config.toml
input = "log_mel"
targets = ["first voice"]
embedding_dim = 64
drop_path = 0.1
layers = 6
positions = "rope"
am_softmax_scale = 16
init = "kaiming_normal"
residual_init = "zero_last"
muon_scale = "original"
warmup_steps = 570
Rows from block 3, named by matrix and row number. Each number is 128 + 32 x the weight over its row's rms, rounded and kept within 0 to 255. All counts start at 0. Numbers have three digits each. After the name is the row's rms in percent of the matrix's.
# pw1: conv module expand (GLU, value and gate stacked) (model.blocks.3.conv.pw1.weight, 768x384), inputs 288-383
pw1.105 042:107127128128128128193128128132128128127163128128128128131128128123128128127132128118129000128128127123123130128144128128128129138128128152128126128132141121128127123128128128128121127128128005128128128128127127128128128128128128128128128128128138228125127127129130132128128128128128128128
pw1.106 049:127128128128128128128128127128127128129137119128129128127128128128194128128128128128128128134123129127128100129128129130128120136129128138090073128128128129128154128128129128128078128128129128128131128128128128127128109128127128128128128127128128128128198114128128126227120123128128076128
pw1.109 123:129128128128138130128125126128128128130128092135130128255128124114128128123139131128127125128127115129069127127131128163128142129140125103127122130150085127125121145133126133128139125126129128125128131127127143164128130131128118128128131128128087128128125127129131118125128132128133128148
pw1.110 074:099129128126145128129128127127127163171131102110129128148128142132128123136132131010128132128144093132255126127127125137128173127105140128000182126149135148121101129137135128146128160128131117127130129128128116129114127122128128090128102100128125221179128125128128110129114128128129127128
pw1.113 107:128137127130137128101128129128127126131128138138120127164129175125128128124122130126127129000128058128126000131197127130128124116149128126119126128128124095127142135133128108128129129132116166135120130126151076129121128123130128128128128126125135128126124093125127115130124128129132132127
pw1.114 046:130050126129130128127128132128127128130128000137111128000128125091128128102128126125126120129128086128035134140134128127124131126119128128115133128126124125093103129127124128128129119128172094128128126138114190133186131033131128124136128128124134128128126128124128128128174128129125130128
pw1.116 082:123127125128127128198128130128122128128127126080128123134127127128129126130128128130128128132129128125128133128122128128128127106128128132082000128139128128129118125128128112128128127140128125152128118131128133131136170129000128127131128128120128126107128127129255132157121128157128131128
pw1.117 016:128128128128128128128128128128128128128128128128128128128128128128128128128128128128128128128128128128128128128128128128128128128128128128128128128128128128128128128128128128128128128128128128128128128128128128128128128128128128128128128128128128128128128128128128128128128128128128128128
pw1.118 008:128128128128128128128128128128128128127130128128128128128128128128128128127128128128128128128128128128128128128131128128128129128129128128128128128129132128128128128128128121127127128128128128130128124127128129128128128134128128128128128128128121128128131128128131128127128128128128128128
pw1.119 072:127126128128128129128255128128128128128128132128126128128128129130128128118128147128128128128129129128128128107127128136129161128164128140129128128119128128128146128128124127120128128128184128115128128133255127129128128128128128128130128127128128126128127157128127038118129129128094128128
pw1.120 091:125133127128128128108129130115131255128122143127108128131128137128128128100128128188157126117130129128119143125132133000128127137128131054095125149114135185128205128128000255128130080128129131115128147128126096114128103130128128123129124110103128235151137122130127127128127121127129022128
pw1.122 104:237130128128122128128131099126128128122100111130142129255114127134128128126156133000203128128128128129152126140049127128128128073128128128128111128135134142128127129128116129128128128128129128117128175126128255128114126140089129128128128128107146060149123060127039129128127128128127128128
pw1.123 077:128128128128128128126128128128128128131128128128128128128128128126128115137128152128129128130128138128128126128128128130128127199121128115128128128124229128128154129128129147128129102128131141127128097131129098164128128113130128128128128127144128127128128130128128131128127128128128127128
pw1.124 054:130128128128132130127128124128132128129142112127080128128128126125128126152143158127130128128128131100085119128130128125245181092120128126122123128128101133127126125128000166126128121123128128124127255127129128127173048128067126141129128255128119128127128124128129129131128129128128129128
pw1.126 008:128128140128133138138132128130130128255129135082128139123119118128128128128112129143128118113128096129127128128127128128127125146104128119137115128127109141134100128128127085128127128130128000121129128128128125130209099112116128127128128128128127134128129150128128130126127130128128126131
pw1.127 018:128128128128128128128128128128128128128128128128128128128128128128128128128128128128128128255128255128128083128128128128128128128128128128128128128128119128128128128128128128128128128128128128255128128128128128128128128128128128128128128128128128128128128128128128128128128128128128128128
pw1.128 070:128255131120127125124125129128093127128129126124131123112128128129128133210128159118128128128128171151128130128097128117131125220133129125131015128131133128131201122128129115129129130128128122121129117127132011130130127120131128127128128075132179151119171126127130130143138134111127129128
pw1.130 017:128128128128128128128128128128128128128128148128128128128128128118128128128128128128128128128128128128128128128128128128128128128128128128128128128128128128128128128128128128128128128128128128128128128128128128128128128128128128128128128128128128128128128000128128128128128128128128128153
pw1.131 159:111133128128133128132128126128128128130127115123128125105133126131128128128102127127128124121151135148133167129125128125128128124126128128133146128130125113133120128128128128096125128128119119128122126129129118127128126131136222129127134103128127242128127129129146129130128132127128136128
pw1.132 095:111127127127121118140128122127127130104134110128091128128128124098128128178126172125129126128128106127128130129123129127128129132103132129128165129125141128127169120128123152127116128127128132117147126128139123145120128127138124128136128130126000055109128128131143131000132128142127128127
pw1.133 095:129186126128120128126129184128130128110135115127124128042127140000128127111128122128133127057128126148142128122130160125129096126129158160115152128163133128129097134128130111129131130134099124254128130128128255133128139135200128127128130128128110113134129130125138129095125126128130128128
pw1.134 124:255137128128128128132128124124128129121126132128111128172128122129122131129128122123126127122133128125050121131140128125128129075118128128131128128128124128128132123127128129133133122126135162108097128112132112127115158135129128126125156132127128054118124128128133127131126128119128128122
pw1.135 091:129127128129255135128127128128108126132140131119128127144131120167145129158144097145128128092124116127109137128119128132128130128150128129121134126202133128128130127127127135130000128128128134074127255122127123127121129146129128127130127125023062184088128128127128129107183128127140119129
pw1.136 012:128128128128128128128128128128128128128128129128128128127128128128128128128128128128128128128128128128128128128128128128128128128128128128128128128128128128128128128128128128128128128128128128128128128128128128128128128128128128128128128128128128128128128128128128130128128128128128128128
pw1.138 045:128128128134128128112128075130128128139128103128128128120124118216162128129127120128128128136134128128127000092128128127128128132144128175128131182126118139124142128128128128128111128128127128128132125128122126134128130128128130124128129128131127129128118128128126128145125128128127128128
pw1.139 073:128128128128128128000128128129128128128128125128128128126128129129128128127128137130128128130128131125155127128147128130128127128133128128128126128128103124128255120128128124128128128128128128128128129128127128235128126123128128128128128128128128128113134139128126128129128128128129127128
pw1.141 042:144128128128127128128128128125128128129124133132128129134128134129128129135176132150127129128126127128121127120135126135128124129065130128133116128128136128124129124128128178128121129128125128127129091127144133128125128129183128128131128128128127123160078128128129124127000128130129128129
pw1.142 165:126130128128127128128127129128128128177135091128128128142128125130128126127122132141128130136129126123084137125149129128123128118109128128130152128114072128117121124128128139128123126128129122129129140167128129105129129126133128128128128131137091161127137127128134129136103128128128136130
pw1.145 094:128128128128034128126131128125099128125106128137132126125208168129132134125130129128128128127123128255128115132128127152128132127118130157127255128127138128130115137129127000128126128127136114105128128115106128142126129055128128124127128128129117128128134126142130127133124125128132128126
pw1.146 007:128128128128127128128133129129129125128128128128123128126128126128128128123122124122128128128123126128129128124127128128130142128126125128128127128128125130122128071128132128127134127126130126124128127129128128145129128141123128129119128158127118129130127133128130138131128128128129128128
pw1.147 073:133133127128142128129128132128129126120121123128133128086128132038126128129137123128189130174128150127115159141127127077128108128125158130121139128141143128128134126127127128188120133152128128128128115127137129129131127130110125128126128151137139136126118127128125125093134128128128128231
pw1.148 094:160127141125141128128128109128128128000129145129128130129127130129158129126151130128128137117128107125089104104039128128115125128132126127129117128121195127113136129128147133128141133128103112089142127145062128124124156026127128128128129121103126123159125127100255128125128129128130255127
pw1.149 080:127128128128128128123117129127129124156126126128189110088129128128139131128132130128128130125128000129137130128082174124119124191126123126129151127128110132131128133128119080131127131128127107128128109126131118128135128128106115129112129125126166127127127081129136123128237132128128117128
pw1.150 116:033128130127121128130127125125126128061128128128133128134128124129128130173111255136128122135131122128055128095147128128128124120136128129128126127154178130128132127128125125139129128128128133055116129133128126131131135141123127130128128128140227122124127127129131122102113128123131128128
pw1.151 026:128128128128128128128128128128128128128128128128128128128128128128128128128128128128131128128128128128128128128129128128128128128128128128128128128128128128128128128128128128128128128128130128128128128128128128128128128128128128128128128128128128128128128126128128128128128128128128128128
pw1.152 123:128131154127128128130125128131127128096128119128098128143128126122128128107126161140133127136129098127118206131125125129128130223133127128129123129125132144128128128128128135126138128135128092135128137128128230134127124131105128128128127129130123000124107129135127125145130125128137153122
pw1.153 067:130140126124116132128128129127130148058134121127186126136128225115132130128130092134122128127129094125133135097197126122129148143141110232128177123122128125142145131127132087122128128128126140128128135126128255122123132119129127128118128130111133065115180129127111085104154129124152128130
pw1.154 006:128128125128128128128128128128132128128128128128130128128128131128126128128128128128128128128128004128128127128072128128128128129134128128128128128128128128128134128128128128128128128128128128128128128128128128128128128128128128128128128128128128128128128128128128112122127128128128128128
pw1.156 036:128126128128128128000128128128128128049128128124128128128128128128128128128128128128128128128128227128128128128128128128128128128128128128128128128129128128128128128128140128128128128068142128128128128128128128128128128197128128128128128117150097128129127128128123128128128128128128128128
pw1.158 077:128128129128127128128127133128128128128128128143128128131128111128128128108129128119128128136128129128120125147131132128127126128130126127128128128128124114128128134128255090128128133128129129123128128128128128131102128130129128157128128108133016166127131125129143128124120128128128128129
pw1.159 075:126125147132127128114127131128126128255134119130093128148128128129125133151120091179129118125131117126131169108163107124127127123127130144104138128128119131133147127128128144128137110128112132078128129132124148103133128104144128128126124114128148131128130130131143109148122115123127128128
pw1.160 090:130127115129125128129128129134128127128128201132092132048108136127126130159139128159129126101123163128106128124121124128128130001131128142128195128129106131130157122128106113128169117121108128137128150128112108255036146255124169126118128128134130182127136095124102128126128128129127130129
pw1.161 069:128136133128127128129128132126124128079127158128107128124127128129128128128128120126128116124136156136129202141128135128128127088128134128131132128128128128129000128127123128123138128128128167142128129128181128255005130128124129144129127131143076128131136126132128127125147128128128128129
pw1.162 101:128131128128130128128128128125128081134095255125117128126156131014130130142114138138128127124167255156152080128121128107128126139203109116130123128112122129121138127113128122110126135127128108127128128128131132128126127106130128134128128128128155158125074205128129128128130128128132127128
pw1.163 176:146119128128123131130128130128129131127123126133104128082122142128128122117128129124128127129141119128129128127106184128126131127128122122127158128128119127126141123128128153128126129128142131138129126127129121132130125141128128128072128125127128000130120128128130249158138133128128127128
pw1.164 010:055128128128128128128128128128128128109128014128128128052128128128128128128128128128128128128128255128128103128128128128128128128128128128128128128128255128128128128128128128128128128128128128255128128128128129128128128128128128128128128128128128128128128128128128128128128128128128128128
pw1.165 064:125126120128141131129128127127128127118126119159126128144129132124128128128126125129155128133124131131097126127130038134128112130128126128130128128073105117127127116128125138144153128109128128196128098134130133137123096135113128130131126123147127170130126157128126128128131128128128128123
pw1.166 087:130127127128125134128128098131128128131129147128128126100127122128128115126128128115129101155129139126125135124185132089128129113146128122128136128130128126128136128128132127126128126128180115133129129130117128141068128046129128128135127128127000126125130125128122128138128125129128128126
pw1.169 081:105175128126128128124128124128128128104131106130255134130127130132122133126118128163128102141127007129125127125255139073128133152118128127127127117133128114128129111128137128153113128142134128142127176129129190152148122126136128135128105124098174255130129128127135129126128128127132105132
pw1.172 092:128133129128126128134127133128130124125136128122128129090127128127128129123132103129128128123131106129126124122114137109134161000107114126131128128128114128129123127128133128124124128128128000135129128130147250128153129128126127132128127128129128096127127131134138136132132136129128129128
pw1.173 106:125142127128128128134129182127128130130131101126104129180135126128128127115124126129128128150146128161234128117255136124128131128129128127128117128128122123129135148115128000119126138130123079131128128118164122133110129125123100128128130142128163143120128151112126252128120113129128131139
pw1.174 016:128128128128128128128128128128128128144128128128128128255128128091128128082128128128128128128128128128128112128128128128128128128128128128128128128128128128128128128128128128132128128140128128128128128128128128128128125128128128128128128128128128128128128128128128128118128128128128128034
pw1.175 014:128128128128128128128128128128128128128128128128128128128128128128128128128128128128128128128128128128128128128128128128128128128128128128128128128128128128128128128128128128128128128128128128128128128128128128128128128128128128128128128128128128128128128128128128128128128128128128128128
pw1.179 118:127129128128129128126127141129128128101128192110131128144128125125127130128128127128128128142129126139110132128139134129127125127127129137129129128103177107128126153128123129127129130143128255119127126128106122124128123139142127128128127122114103139128131129130128126194128130128128127128
pw1.180 046:128129128128128128128128128128128128121128128128129128128128128102128128124128128128128128128128128128128125128128138129128128130255111128128128128128128137128128128128129128130128128129128150128128128129128121128128130128128127128128203128130000134128128128131128131116129128114128128128
pw1.182 126:142134128128117128117128133123131127193126107127111128136128136152128131119128123085127128137123067125130129125173123136128101153124128125128128128131129127127096117128137136121051128137127128113128129132129117128129104129127128134128123127126128255124156128125129128132128130128127128122
pw1.184 307:127128128127128127128130131128128128123128226128128128130128127127128128128128109128128128134128094128128128128126128128128129149129128126128136128128177128129128130128128115128127129128128127127130129138124120127128129128115128128128128128133128047128128128128105128128128128135127128128
pw1.185 013:128128128128128128125128126128128128128128125128126128121128134128128128128128128129126131143130126128128127129113128148128126128128128129124126128129131128128129128128128117124128129142128128131131128131121111133132128127025128128175128128128117127174129140128128128128195128128128130130
pw1.186 028:128127128128128128128128129128128128088128128128128128126128064128127128129128128128128128128128123129128129128128128128128128128128128128128128128128128128128125127128128129155128128129128128128128128128128128128127129133128117128128128128128128128129128127128128129128128128128128128128
pw1.187 028:128128128128128128128128123128128128128128128128128128131128128128128128128128128128088128128128128128128128153158128128111128128128128124106128128000128128128000128128128255128128128128128152170128111128128128130128080128133128130128128128128128128163128128128128128046104128229128128128
pw1.188 024:127127000128130128127129128129109128124126102131127128130129128123128123202126128128128128139128128125120255126132129130128136128128128098123127128132129129128139128128126130128136113128031128131130128128128132132129132000130128130128138129128127126127131115128122130124121128128128131128
pw1.189 096:122126128126128128128129135125136128240142136127140128124192137111128128079128123109118131147127129196129128110154072125129118132061124129127135128133114128128128126126116000128128128128128128049128130128108160140123129129121128128129128129127126132139127076127137165136114127127131122128
pw1.190 234:152132128128128128128136125128128129127125120128128128255128128129128128127130127129128130126128127132112148128128128129128132255129129110128126128129123129128124128128128128128128128128152124129128123128126141118128124127127127128128128124128128000129123138128128129128174134128128127128
pw1.191 052:128128128128111128138127121137128129112128178130123128146078128130128128075127128132129130131128162127128095128000123130129129110134128255129133127126117125129129126129000255129128154128128161201128128149166000064128132129128122128127128155134126129128126124141165128137127128128127128128
pw1.192 143:129127127128128129121128122128127123187128109137136127054128129130126127125113127126129128110100129121124094128108130131128134201255129128128109128119122128131000137128128127135132130131128130130138128128128255129125130125136128131128048122130140016128123141128146122153128128129128146128